A small image classifier, trained from scratch: 13100 steps, 92.5 epochs.
Rows from block 6, named by matrix and row number. Rows with one number belong to one channel. Each number is 128 + 32 x the weight over the matrix's rms, rounded and kept within 0 to 255. All counts start at 0. Numbers have three digits each.
# convs0: first 3x3 conv (model.blocks.6.convs.0.weight, 112x112x3x3), inputs 24-31, a 3x3 kernel for each
# convs1: second 3x3 conv (model.blocks.6.convs.1.weight, 112x112x3x3, transposed), outputs 24-31, a 3x3 kernel for each
convs0.12:107108096162121142174163149057122069113134092141130054097097030113137093132137081071113062092175072095095000040084107087064087128115060153160119168151139110149125097087037100129114079125136092070036151118090197146104
convs1.12:091105126057064112069037073093110130061077122098018094086034081023000023095052089056093125027023085105015027147112115118118111146104102121100120123112117146130119093114139081092090125100071072131161000031114023000030
convs0.13:121114135133119113135117132135146146149151143133126137143141110123120135131158161136149153153168178124142154135147116128141129124127140123142118110109123107117127114101092137113096139131084094131126109134115150142142
convs1.13:124094116117076098128101112158127124137083086155100135137093122110084096118087097148088114120060074142106126100110131107104110120101126112118130130102129112110124107104132098081108099087114156119124122057075118026064
convs0.14:120145120143126108146155158055068039076086032029050074213186162199180177184187203034121158088160150080130127171205167170170171139153140139147145137165145141151139130135148171165145203167189236241210208199193176197193
convs1.14:077065058073049043077049054073023061024000020056000051118095087079050080103082108075016048042000005060007053129129142128134153108134143075074088091092082075081092131136106122118110119099112139133149148149169192195217
convs0.15:134154104143143117144159140084097031062086036000040048213168137188162159176189193000095128076139128047121131170211201180194185158158129153166152144172169139170137097108097164137113181160177220207191223210219233246228
convs1.15:062050061054039059069047044052028080006000033005000013119074079087032063084061084055015065018000020046004032127125139127149151131136146085093095095078082079066074111125102126125132133107121167165188154166200172165202
convs0.16:110108106130102108138137132122122102117132096122117118119154139165156136127134115078118159112144139090154157088134105089110102111120096102136120123154136127131136165146167177139107164125154189178191157157176155143173
convs1.16:115124136121109127118100144160144165140099154160113195146124101115114122130128139190147193134106146163129187136146148160149156142159153099103099093077080092074077124131112118122104112126114128133130134118132127135123
convs0.17:117134125122123115118113120116091112117125120120140147121139148165157125115146130129134155113147151122159155119124124100131122114104097119128119136155150118147126117155208140142141176124147195192202145151183151134160
convs1.17:116108123119106111128117139143103117120082103162126148128114108102082085130105105154087127101047087146111123156170162134143172144151159089082098072076065086075072127100125130106119131126124088088111143115128158174154
convs0.18:154168134141131190102062149116129107138132096160156160158145119165155169119144168127140175132149172150170147158192164127143161110115151124146127148165130147155119102100122113120138135154175231221192155165225136141212
convs1.18:113079082128079085140124128136088092117070078143109109121131106114105094074095096127074057137075057156119115124145141127142160136156164082052066069059070072056069124121121142156138117151159139167145186205189197187188
convs0.19:120133123136142108154156142066060021051094064047087089200165126159172167152159188000073122077130109067144127184225201179190196155151179153170157146170145141143142076110137125167174181172219232255255250203205199196190
convs1.19:086055085074065083103093078043005052017000035041005063128089070091034046057044073052004047048010032060053062136126132120131143133140155081084077075067084069069070117127089113114125113130116108126132146152170177194212
convs0.20:127115104117107108135120135131134124127134136141136131103143114136123111119123122110127128107124118110139131131136121100110110096107104120124120128129136116125132135137136156122109143145125144133154153129159157146166
convs1.20:136105128114098105132102118160117142131095117137096141121126127125113110129122103167125125123109118137095148145155178167156176161159169120114107095080091093098102129124137122106130141116111150131123118128118113110126
convs0.21:120124108137114111135131146117110121116114106140139137197171148157155156149164141054123150083160140053157151170166157152160146153147165135159145138149145146150146171139171163108137162138161233218219213203211209217188
convs1.21:120114117134111121124130129144118140112092103108074116116122113127112104128107117135103142112075106129099107116141151125132132126148149087078088076089084080064071119112124116116124119120129133125139149129152155135134
convs0.22:136124103142098118156134148134120094130147118113142118153160132178159129145148156066152153094180147088191140113155119119140133123103103108129132112152138123132128142143174174134126175168185199171189158125172167156154
convs1.22:105084123091073092121086119170118161108076119127069151118097110109096101110100112191134164139070090133077124155160171159170160151159160108112105085081091105100101124117125132106094122098107121126151110128145150153174
convs0.23:178126114160120146162102109148138122142155135127129107216207132180142132127120179118154145138142131154129127195207176182175155148137135093137149110134125123096081189155161158118104173191192134126171123125151163134177
convs1.23:151145135167155142154155135152154141160166140160144132167163158176180163161158143153155134165177147153150154191177184204225203198206180141145118164140099124097083197202171196198175190185156164194158193205187161182194
convs0.24:105115102102081092128103110124124114135142116141132121156171150163151126125147129127144148129169140128161146112133118107136107091114090103126128115153128117135123140155185141137139154118117170143165130091147148135148
convs1.24:117092106113092098126105133146075101101065088159118140129084086086069082123104088152078099117048075138111139139174169144150172161139148095092097105086087107100105127117113119111098122101111095057084117074082140114117
convs0.25:129109119133117117143109130131155125109119122126110119092088108122130116110108064130135134141139136110149155082110091104127097114128095107130107128157130128126123150155153157115106130110107148163163159131170149149180
convs1.25:127135118129101125139124145172143177136099152136130161141112113130117115127125116184126178128084136132110170159162160165152167150151139125114105090097096105100106138138130146137125126129128150135127153138126133119118
convs0.26:125133153113150133140141154144144147120119113126138117173143104141143115136138101099178175104154164101132163134183145105160161128137143146144111143152109164139136168160201143105144147120127206159132182161128169158155
convs1.26:125120144125126130144119112146123146142100105138126111107106106081090097068079088142095118128083065129124075138166174155180172173180162072091099089086068062058064142121125145131135123128124108117128155147149149145143
convs0.27:107144153122127137112120140135123100114119134108114113097125146111091074100055074113132111130127159135155153093074091106081085117106096122125102129100084135109098121141148118119106085092115149129137154140150141132140
convs1.27:145134125136114130121112128161140141156126135166128170154128127127102115136128118162154141162153131141144162149153159156151176150166154125099118106103085125092093134153146133135119122117117153152158169148124146130134
convs0.28:154141162147142137134172128124107131135090103139091112187153139154110126105118141107107125108122126100114148160199143157180174154153128149128085160132074143141107149168108055093124106145152137126134143117106134130132
convs1.28:129133117135131104144126104131124116128124106126125096126114117127104125117122122113114107132133079116120069129112141140134129148141130087093086122107081112102100159131116162139129130127123125134109186190155205196145
convs0.29:108097103109132115103099110141156141157175139119130141154137132113112108089120158134145154167193142133152132136133129115137135095134117132142138105132112111108109138137115158114090139107090070104117114130123105127119
convs1.29:118089109075044063101062107142081114095042064127078129126100110100086097131102113163092105089042090126079135123112116100105124102122121116124132122107104108104110122108128112076088131108113131106106102029033131058079
convs0.30:135130145120114109120107117147152149130123145090117127142152136101111106082107155141154165150153152128113139109122109124128129084103108090098093105117108098107091138171188160145156135151151103107117091133119092115116
convs1.30:118073113105085079112100136108073083084012060120111130106089109081056078112103119133076093108045080156143161127115119113103103110099118114118117112115118137127130116111123091065102087089105148102108094028074116113138
convs0.31:115127137143164167078086083112132111167179187098118119122098134210138141140126118148159169151159178139143115132126107190179184143170145127144145147183150083054046111118152158189255077141178067076074119138107099123089
convs1.31:154131155091080075113077129157143167087064073120046123165122158031000036092039084168154180087047061145075148147136121110115117081100097155154142119137133109113113125107156084075105124100140189165213076043086094009072
convs0.32:133120134135133131117125128133129133116119131126123114135123135129091110105079079112143112117138130137126124112110126142124131139118106133121114123097095122104119130153104097118104078084132135126122126130128125132111
convs1.32:130138128141130130138119138128115118131127112141124115113113124123119099108114127126110125135111119107108102133116134131123124129135138113113128135110110124102113118119129118123127115110113144151136151141120163161143
convs0.33:135125169104120143142110157111133084170215120124167083123193206188177207188188192107206168176255170088146149109158096173207185161177155081115073125163120105143115144193183186186189176168183080128112100140149037085085
convs1.33:137077156081013053148053169133059158058000065146061163158083110084003052178088135138084194032000046144041167088109100083074075115116093117121113110126107137135137123085123098054067137082132140075107143082074186159173
convs0.34:095151169168135141166192172139139124145116088141127103146125065175106122130134142156154127163161140116126162196210137157194161158123151119094056137144126154131144097134083071104140087116169159145153158149144117126149
convs1.34:097087119121119087138129099099090100089114073123108088105050103031027064072095123083076073100098056103127103106097102132141125159193165086073078104111098078119090132108093139146102128122133086114103176201170220226194
convs0.35:126128142134133168160153153124124115126125112119125114133118126121087100119093099153126153125131122145140119119143121134163145148172152097099101094083059087100064129171188105148163066111131116121144124155143138137153
convs1.35:129133132131108122131106119131136124129124105120118117108104122117104123140132134122140101126104088115090103127144111132142121115123118134125119134115112132105124134119114115129118114112130180153154152164159150161138
convs0.36:131116123115137153124127137140123122135118147126125121171143128155116115146130125132121159109122136137117135144130118157138126150158138124110130115078079146056059153132141096117135087095103119140128124140129137128129
convs1.36:125143120122112109123118106133117133111130125105113119114114124102111131109090133127128130129111115093098100140150127122156141123127132169180139123135135106095134165162140146150128117119126181215202175182178156165160
convs0.37:145126112145134118155163153111124103116162124115129103136108051114126118132159134094129111087172136089119127093145087102107111154152158122152122101150125053090080159105043137127115043118151105088058170147125192215166
convs1.37:137106124100097107111049097132124136109089136127073118162096132095014089114060113123127148069036097132042104123101104096120117094088101123119122119111105130099110119124148108099114118086128179207199129147182033034118
convs0.38:151119119155131144149138105140143137126097105118081084212179132172133129084101142078100112105122089117124117171202162143148116107085081089096149103127168095124128211166148123081091085132188109113136123129131095129137
convs1.38:166140138149147130149135109140142119154132109134120112139158146167152132143129124147130122154127114124119119152162128181169136171161143189188113222196117167138117211178136207190144178172138198212158219218206208234190
convs0.39:133136133106124124109110123116118120113120118102109122160143100108088115068079117114102108113113103126124131125155153124127125118107108087134175070109141116113116144142109128112120068105147117148139135131134107120117
convs1.39:130123121131136131137130129120136117122119108129140125140126150152117121149130098111122098145127110151141090127149161127148150131129139134123129140142129160132118151148152141154141152159130191174163179175147198169160
convs0.40:112115095109129085118106104125147116138159143138149132153122095150120099115121141130129124150178120108154114136126103128127117101116114120145131119118109111123130145131098142117099172137114087109081092135106116121104
convs1.40:104081098067033070100070109116077145085028082121075134111090121097085105127105100123090126087047088117069129121120116118117123127110108133127117126105129129110110135101117094067094114085098141084132071018078087033085
convs0.41:100120133085126075110103105164167137180196132138153138165147127143137136133153181144163140189213134123164121113136107120145112088125149092148136125144144084107103147125127144133100168117124093087119089104115119111117
convs1.41:117078105081020045101066111129070121067028071108062144112102114109076110116097103148082120071027078118068151116116124106102111100100125112110122121110108107105116132109125105081077114084106158115133114041076145085109
convs0.42:051111097099166125065114110114157088158240138127190132224192117180140142116164182087148090145208102079129098126131080131165117070108135142169167173141136129131126169142095176138099161109094018054025055106080106123103
convs1.42:105070106057005045106033110116059103062032040105055100084036098059018070087060101138086111071036086113069121132111115118090105105092108136117121110120132133121132123099147107067108133089111145072125040000024064000060
convs0.43:108124125109126128099100131116117134112112097120128133181162141134134135157153171116141181087116162105104135152159131141133131161139145125137128147132141125129125123134151118152169093182179089115098130136120128131109
convs1.43:119112138110093122114121113121106131115101106136106132121083132116076108136110117124096109101063100154103127088101113101101113091090095129139147133122120119121119116090111100093101092091097148122141117064078115080094
convs0.44:134120133151130138143132109105149117112169119129129125154145079163144094146128142101155143083196135075145081125152122146146148144132135117137101116130101111133102142151111168161134172145147112126117149139110159130114
convs1.44:109088125085067096102086109128087138100035116126089140124094149102087111119106132133060139106014091121064142100105088114108115092109101109112134122126116127125124128111145103104121108097134151152189073101201053084169
convs0.45:102142149130147139152138147158151143116129152127126123076087134103076141112095112171166114157135150119127151091104130091102125113093092185110123127080071121072084094109068144146133157133183118093117130106119158162152
convs1.45:112121124134152144130147141092118115111126124141132127098085102128118111124122109090093107133137136132150130174155158152158158176178152064020066115113102081135087100102110121117119120127109060067105063091073082125103
convs0.46:100153151074119131066113136121164093160199140139163116140205197202157143205172160137141096195197090080138096100157122163165143126153174122147139147157150136126112077153138184172112200181138117050081118037106147124118
convs1.46:162098157064021085136071162170120175084009117144074161115079152087051092128082109202116200090000082135049166120091100104102095118079116084108110097112107091095114119097121113082115136111114163131207069048166122121201
convs0.47:080105106127139147139137134087080094079087098111112117131120120089133176106164201115127139128120123135125151165124124081107130074087129180149136148125146099141139104106126136168151132181186038050084046053075078094126
convs1.47:126107111123120143122149149115106126122134152127148166124074088093118122101126150118087092102127133106155169134097113119109096123109140118127099153179173180200212111126113121132165129162178160119124065049066083084110
convs0.48:140148143129147136125139136150148159158131160131125138212174132178153156108140172143141145132125146133152134169166144160141130131136122151149125135116113127117105228148151147121160108170187121126114116127136115128133
convs1.48:127122118137119123132124132132144130133118116120119132112128144104131157117107151131149145146140119131133108133136109121123118127123110169168149167172160150149153170170133147167140152146153170196183173194189182191195
convs0.49:101109123122138116110136124135163139162182151143152121131127130137111112113113157135134111167201121113155123114132112130128127113129128110128146116119124106117113132129105142101081145105090108087114110102116129109135
convs1.49:120116112109084093113109116135081102100078092111079119119091125121107102133105118136089111116077083136102124095104111111110114114107092130116120105125121122121115131100123123100094116096106160125126125035069147092100
convs0.50:123129109127121110114125116148131128140148121136144141115126107116126115107121146121128122108124139092134155122123133136125120136150128126133131125123099118098106111103104145120100125126110094122126124160127123140125
convs1.50:123101125117097099113091114141116114133079104133095144129104124130103117141120115177121125139084119129120130101103111102109117116092114120113119132124114109108106110102135114087122126110127171135134137055058141073075
convs0.51:144159138138164116152151105115108101128120112118127101118161132120123117106074082124117100122151130132159128132161179146186157110122095138121145156098134132119146109171127139187142155184154097129092111064034121034000
convs1.51:145135100140108092109123110142126113139132091121126109131120106123124084105088108136121092153128083124110128092083111113088094114092118173162147179153135137150123145125082123100107117122112120066091080012051070000088
convs0.52:127110131141141144140126136111113117124114123131131123151142123119108128111123153097109096113118116125120133162175158139155138131119126144153163150148172132145156126092104116118142129148168125113115120127116104125102
convs1.52:125147145128129142136138124134139118124142134128129128130140123139147121110131117120138104127147144122134145135091108111090096115109122149129132152168162153172153135146145149143148125132148138130113120124113129137118
convs0.53:144145123151150146162152122120127155122139147123119119170175143170140107123095042092110132121162127138180139170191195154164160142142135136137207123085092141082117146114122126120085163146083101122122144129112146131105
convs1.53:147137114128133102128120108144128099141147098138114104139145101132143110108101110147134103158126087113107083142136136157152114135141115129133089123128059064103111159151097128128105126123099188192094198195114155160116
convs0.54:098122117116103126099103133093108096107120107118116130095102081043102125092136116091099129106109115111106121140123128130114119122119142154131126152111117125125132102105110091135158110127152162164138155159141143157119
convs1.54:110117123096130131120124147085122125077114151104140129097104124074128121104127129083104119061117138096121131121101092109087084104100113116133129117126168100127156083101127083112130083102112090085127018097133028103151
convs0.55:128132148122130136131162128112099129112116132139146147083098112122128148110115090127103121113084140113112143126110119130118135143124134142116129131126112144136146076098106118153164126149146083119131127155109122123088
convs1.55:141122109113112123100112145140112099110109114105121130122126087078102109063122137128118084111106112060122139112091110102095106087112116159136119135135138142150171119137104118099117101099120161130129090074095086078113
convs0.56:130137117150122114153172145109109112104123104114109122107121147119158146143117098134155129102123167120103136091110101124099101133143114147131139137102093157120117088141127126186166135126122123116102158153124156163135
convs1.56:125120109123117108114133105110109117115114114123127119107117122109129111102129114088103111100108111116098093154126142142133123132148147091100115055065086081078088105096113109117113129106111157194207147200189165188184
convs0.57:092102119104094112106103124096093116103092090098103091096167172102152147133116104114097125108110122122117100092132143106113140112107096097129166093113130088119146125149084166207126172164162141125097146147131120130111
convs1.57:126133102124132103136131107118140113123140121117138097140157144136139118110130128133105095125111101104112107082068107079078095096081107077069087064071098076076065091106116110113099113123116148151121135136113158168144
convs0.58:114109123112138105116086131153173133157173137153149147155185168170132134141150161148133129191172133167125143157173151156165166161181182111142136143153129127132122194167139194125099160119097119097123109124132133125145
convs1.58:136108093092057105110088112152114125147074089121076124129117127119105107115115105140115099129059087124069114075080076093082087090093070133117122127109120135123110124131137126120131105094110176139124133072060131076069
convs0.59:253122108193085060214107107154184216150143158176172155071172245126225230255255187128181237042092195083121197076141148149187211199255232087066074104057076113124107067186162152215168216184101109121134121137145140129132
convs1.59:107090081083089101085086095089095106098099078097086102100106104102089107097108106103091095103106097097113111091085075074067073066061057141143138127132141137139137091088081090074081080091088135122129128117108142142146
convs0.60:115137139119132127140115109139119117146120122145132121111107093113123138132143119139132136130128132106120122101096092119102096120124100154118141133095121145094112122148090137181159160181156077068084088105094108108120
convs1.60:094110124097118134119133119088122106102127124098116122117128118132133137126149138097118114117119122120133109190165151190137137162167166134103092121114097100110080109117140114140141152136127061053079040070093090080084
convs0.61:148191169154130110115125109120138176151162170187153138130170187185144121154070066140151199118152187172124142078082102184127105193151094157122120160089105189157130123193184158239207095105141140112079127099089096081087
convs1.61:110128122115126122101116085104102117092114105097086079121126119110132109132129102108117097104098097117104076161166135139133138151151146089124157087091117089097104108120125106124114132114116072100129067070102140105063
convs0.62:141121136119073068143098081182180226178156195165159178087126205111162231221255241176171237159087188144063175141188164160202244206255255128135114157136108134116116124158159147185175241211147110115130103114132137128129
convs1.62:077085084087081079088097078083084104099099108099095097102111107084097091122116119102098098097110098105105098062054033057047042065035034120132151119145154141144151105089104094096099124104101125117119114097126145132132
convs0.63:140140122121153157119142143122123121103129138132117102139144157181159139157113077108167112125144140113139129108136128108127112123105108138109149138073087151105089130153088145185149111109116121122123130155145113136132
convs1.63:117118129145133120123137108122124102133138102142142111103101117119120117110127108112102094147127089132113101140157141130134131134130131083052129135128112120132072111112111128110082142138115194167142215201137225207181
convs0.64:114123119126112113129132127131155145118115131111115134146129139166180166141177156168162114136120135135136153127110123122105119114116103146115114132101124132113107118149102118195167162203200042031044070073053080092088
convs1.64:123120106126135126127132136092099116114122104127128101110134114130126134113139127114111124113138125128125127170179165170176181173157180118107119127124118104120123130136136150147128156141122082061057063065049069085075
convs0.65:223158142173132125136168231128117118112124119104109118070127145124164138178154062124132120104111166124142139122125114135158158157171162157089118122089129141113145069104101091131180127140103133127121135142154130151157
convs1.65:137106104125124124109118136122113092121099107089110122122116105111123126110121116123113076094099113089100126140133104140092075118113115131102083105103095098086106097086072094108082105110112214168164157193169115155153
convs0.66:150125113135114167116146168124140129122126121124121115160170146174136095160092068114169129110182129152150120100098095106120099102126092154120153125100113136107123117151127125153119120108094118132114144153147158165165
convs1.66:134138104128123124129114120144120098138125098135121116120124102119121103116109083115101080135119106116108085124124133140144136156151154117118124107110075081078083123129093134127101132131112167164150167184166159186112
convs0.67:126131124120118118157138133132156138126154134130134106174167118179143128175106119147143111156171130138149102131141158105112142128090111107132155115110142135116110158144112156145159130113196101065066106071063109100080
convs1.67:125119115127141132139133121127124097131127101128124120129114112118138119111123114108095084126135092123123103147158165143135146160133154132123116135127120116118099124133120151135131134141121095101107123124077109105118
convs0.68:135131126140137131135130135137147139131136138140137133131143153127128156136139109133142135147153152140120114119112132118131119128127133150108144131098111144122121145143129133174161142168146105109105127121103112113117
convs1.68:121127114126131124135135115115124114116135114123112121111099103125131113105104111098093080110116098109114092177174170152151148157142142091071112096117100089093089102104123121123112138116130105135142133143119125152132
convs0.69:096098061101089050053058022157145156136149137152124111102180177162172132118093094130136183120119168142144119144143152171179172136136102098099117139151116121131134170232193241201169175126127178157159197193170148161146
convs1.69:148143126104101073112100098175181186159135119140123105153176151135158135139141152164179195148119089128103087056067088064051075019051070066080080062072073024032039090086114078080089080096086182201205185228204164200184
convs0.70:149126142130136165136150153140158144167150135150159103113172227177140070175030000160152126122111048155138073136133119164167159179161137146129150147129140164172160126195225211183169139067082177154189169149170203177173
convs1.70:125125105124129115097104093124126098122134119096096101111112104123129102103115109116143110113115107096086078087085083086075099096096084122132133107102099117102117097120111099107084115091102146159143115136114099096101
convs0.71:162139161149147137144133149135137158150154137151138143100135175127149125157091059150170147153133165164147142122111122141137132144143122139117135148106117139116139141189163172201151152122115175165170167175160179160162
convs1.71:116114116108116111109113121104130111114113099118104091113108097118118094099105104095108113102120108111107092164147149161151140154147119103104113069108094071063100104097087093091096100120107101114105116128126114111103
convs0.72:126114131123130142168139143189175166174154164138145138139119097128118125126131145221195109228207155193166164152137139109136145129131149206139139123066085097074105117105090121146144163188169087087127107083126153119146
convs1.72:102110114118132103111128119091104085109109111100128110094095079094105104105102090080107083111131118099127123167136147173151148155149149074071080088128101059096096085104082110103111103126116052074068081125104087123137
convs0.73:156150154133130128112152171120122154146130125147146133065118190105120141151095081139142185133124154140110138123100124148139128206190167134097113150109115160127126146208213161155185162119139164176167164156177150161188
convs1.73:111125114111114112104113113104111105104122117090116123095101110101103119115100105079098108090110125094101105116123111114117101109104125110127137108109144095107118096118114092109105112105096111127144108135143128121137
convs0.74:138125150140120127127145134143151139158153169158170150163176181145163172147145143133127114139150142129139155153148154164145138144156134142153156149166176151164162160194150181198149197186149124117154108125139127120162
convs1.74:118123133131148136132142122129140109146139119123118119125132116111143127123120104136141116153145141135127123126115124123104099118118101122118117130118103115126110131138130148142131138127137129108089149119080168125138
convs0.75:163135131133130155149145150155145158160173151167175152124180215200190123234117044165139170124115142139133129146131126174172140188186152121132128168161135164181159093178172170171139164107083135135149148144153151163170
convs1.75:139122110129131110110096117133134119119112113098110124100120114115116104120104119121121126112130099112108113111095114094106091102077084133121135107112129122113134110125110106102083090112096159166148133117110133123121
convs0.76:134153136147127140138145148140148141126144139140135123095135120140142146142138119140145143133121146122138134132131133146135131128141115117125116126131123106116133116132104118132127135117105157163164148166142161157167
convs1.76:119126109122114124117116119118101127107118123105126113171156172156184180161172177147119122132122106136102116153129141168133137184156167139140117116146135137132137172164145160158170135150163155148126127136128140123121
convs0.77:117105117127126097107111112092112100110100108116114103087120109122127136133121103082113110081095118088086128104109108106096104124125109114127120138118123127119129099106101159128131155149123102118125121141131123128129
convs1.77:098125105120124113104107121103111122110115119125124131144145130144145145121125138117131141134119157126114145117106125135143118127140151119122107108105103129109104107112126123111131110114126137114133125109123153136124
convs0.78:146135147165121147157125144149145159144163159149145121114192207183175070200067000158148121140137109155191129111118120136144132130143109134134139126097154133133165133181181240159132237133091158164188173157156178146126
convs1.78:128112097138132098118114118122111090128125090114100113116116086120118101082098126115133097108111107081108090095099114097106095098094094149143104130134097105124133120119093103111089100100095157137088131131086134130117
convs0.79:153139134164142126168178147123151131144166147151160138112152127116146113159139100099149082109133125107111092092110135111096112155142120097148145111144144127131126045178154144185165133162187177144125175149156188176166
convs1.79:100133123107123141097110104101122125119125124112120120096121097086112113119128133068110143097116114115103110116079083089084081113085096116095097085085086106095110093107112089090091108099081108137154081140163075122133
convs0.80:148121121119111106124104122145147146156146140136144130131203190165148107199112047154124120113129122117135112126146143145142132139152128149146139143150145153152142142204150187179106182143074146138158147128142150126128
convs1.80:128125101116110114118105129148120110117119091101100126127131133135144123123118133140142108127120124104112131103113119116099114103093092110121098097108093099100118135121111121105091121096108178140114139103081138094108
convs0.81:132129141127119114126150128131156160131150140128149149105130145115132165098104132148160131146153135124120133128142143131135130142126112128146146131123153131138147150132086164164119172136149117105127144142144123145132
convs1.81:119131120126146129123127122121116102139126126133125118117113097129127126120126127118103104148137118124117115125105128121105103120107102130110126134141132123122128120128136132128137164141145085047039086072045081097084
convs0.82:140117132197130116220162119073094140088105124126114144085136169110150148143119090108152231098132198100105185099100144130132150170182134102088112138108111138129117093174195066176205060089177159134076156152128181175166
convs1.82:094108113097107118102103095070095114086115126126093099071100122101119124108113120066091135101110105132117086090090060079078070100096081087088170084073130121105105051091111073056075102069075076142202081144183153118142
convs0.83:121113119130112139131131147114126141110130124128145138131158181147171152147162126121149160119142160137149171132136154153150149159183161118109119126111112129135127099138138121143165133133114150146158156164160157160151
convs1.83:107103112111098119124125127136100114114099126111104140147161169151140149153145138128116113112096092123122116168166157172137139181154175148153126153149149114142130156134149123119150138143167133131122132131118134147135
convs0.84:133135151140124142148127123121131134122138129136138136119142103114149112133139115123148125114158128122154137116118087117132106129129107118137095122133093119123132112164116143179118160179113141131107160164111148163130
convs1.84:119113143121119116128121126118104123150109132126105118141124160141131135134114126141097142136121127135120144116121120139114122123127118166142154146144116131142136124120117113109104121110125111100140130083145117114142
convs0.85:116111148167132121182138113104101086127116078116105079094121103115170122110156135139125113093116124114161129101090109098101090151123068144149133121131135099107139160139049141135113086159151154174188154172150157169145
convs1.85:080109142092117140131106111070119142084127147152105118115119135124110128172167153032123158072125136129109076151130137139118129161156133087105161102102123128105121085078082108077085173113090037087113096117104232137112
convs0.86:137180146172149073159114021163186159199224201136186111131255196110165111161191119138144136155175183112143103134184162145223189125158117115181077195236143138211081156238166126173109128176141069121168131175222156212193
convs1.86:125042123075022050117061152142051168135006022177067157254111154147042088200092130189062168168021040209066177101099115088088093133099094157118114154117108160118111172107145132120131131117153240192209234158147238192202
convs0.87:057117120075117087081104093203188158186207161154171133093119110100167143120156165187175160125162163138169181106171147124187158120152136152175055155171131133145135125172105200183121160184178180195141211195152188157125
convs1.87:067070107087054076120075079091064160138080133162131124131111180153159199163180209098049166125073084191091061116114117110115102117116108091085089077119118059109072094100147100118124126137126193227251203208255204186244
convs0.88:129149121120149114134133109143176151161193141154175133132149134140139119114119130131138150180185131151165115121151138128143131121129120104133146138148165126134139144153146153135088177141084111115149112099120135129141
convs1.88:129114118100108098114103120129095104093052083124087121114091108117086090126098109114063102093055079110097124100123105099117104122098098131129129118107117120104127115103113122092096113120101141086121112029055151078099
convs0.89:125153131145140110169119107102123142114145130151162148137162139147135140117115087078111128106143155134175143119123120117127136157156125143158183143107101141101110077093099113147131139141105132140123131117082143106092
convs1.89:142133114129128117109111100137141111142135116118103097127132121122133095104094114148133106150134114120107108144153159175153142142154140133147064109108084105114105141141112116120103130117112116112084110117100095070105
convs0.90:242104142188071106145092116087120112095162143109144138059118211107139162160198131101133156071165121116150119119169134155187139155166144067162128076196177074168134062151234095204243104235230241147121217112145202152162
convs1.90:134111129095076141111112132172132155127097145169121173127106124122106174128116188187131161115086131131098144107078082073075090067083083118104061085071088090081061074084132084108132081093149094125155074140189087153195
convs0.91:122129133133119123133140133121149134123133139110126126124159136129132113131124126112141119145151133126121117111121120115123125118112105113136106122130123119129107151140115170165115166160120116124107136133122149149142
convs1.91:123099114122089115116109129125129155122106139135128148130115120114083111119103118122087151102081135136100150144139129124124116119136131110118120117105131119117132107119130106106101136124125073091128032039141135108171
convs0.92:147139136123162128143137110115113124130138126125128130103146136134119111144058068102115124121142142125148132133146132146132130135118096137126163134106122137090094114140102131158144124139104082119139120112087149120124
convs1.92:142129103136140103133140112132131101136127104139125110128119101140136095122109115149124071146118093131117117126130143117134136119116141164146121170140112125145122141109102123125095122112113122105087123088067105102116
convs0.93:134148140125129122120144117121141133142178152131150124121131120139142112118115106134143132151182118137151129125135134128132118107103114119149135129135118122126115137156121150135125178149102132133130100109102134135131
convs1.93:122115111106108129126126116116098138106091136115104148121115115106097107115099124131074118079064100115102139107126124117100126104114123105118118106111102124098125110123124119102114127110133102053106068033109125133140
convs0.94:136139141126145099168138138144140124113135111116124097047116110138174127145105048142127139127132130097122112089142118118168158161168133078095118108142150121128167081126132121163107128156053093148147111144162150178172
convs1.94:147131117113106128110127148185127103110109105094124158151145087087087092093130156164134079107098117071136152136139114111112097121101137177132116169118121140134156152126091087088087101102116214170139139117062126084109
convs0.95:136125144132139154139136130113112133126128139122131122124138156174149119148081042134143141104135137124150122106128117123147123149143128120133123138133114111089122121150144141160141110109073137129122123136136162150134
convs1.95:134138134136137121114121130146146132133128110113125126133155124139135131112140171142133115136122115105083139115114117110127106105116139171166094141139099104106130132141106114127117132115146155157132124138115118131117
convs0.96:117133120124135111138139107121125117116132121117121113162136119113142157114146119105126117137133142131124140170164142129141159116132133172170141152161164113132136141160130147196204133176172088113114099163160117134125
convs1.96:139144127125132136133130156129141146119134139137131131192197171182186177196185186134137131113132121131150131148130141143128136143153138142136117152146166135151163157180164153163192170162193125089055098045068121055089
convs0.97:135161157122134142143137127128141105166204140128168123122143146132119135128164146123098114145182101101151086114142119128145109107127114134150161121128136114125116124123080169111050176141069097115168071079137152128123
convs1.97:129096132120093099127120115117090156106076121141093123136084106118098091140099102136089146094046080137045090119117145128119135126118124114112129103102110120118102113088113130098086135117109125097169152056090227131112
convs0.98:099111114128119133117123127096086107087105109099111120136112121113123142108112151106107105107110109127118140137127135120137123115121109105101124113108110097103131112124125098128149106123149101114105115121121096120098
convs1.98:127126128133131113111127138141117135122127126120130137124112149104116121104131132129134125121120115112121128118142148121134124124141126123133134141120113117131133144148138145127146133148133167167163152154155147162189
convs0.99:063078122095132076097116129186189124190225156138173132191158123146147155120172175142158140165223139123186125133182125129174123079134143134163164130159142118116108129115080146094051160093074064088097085109110107126132
convs1.99:118051077075013042108025057145052093076012045105044099112071088107075083109073099130060103079015056115025107117125118096100114105118104119116118112109105112119116113083123106071081118098084151100113103008034126023036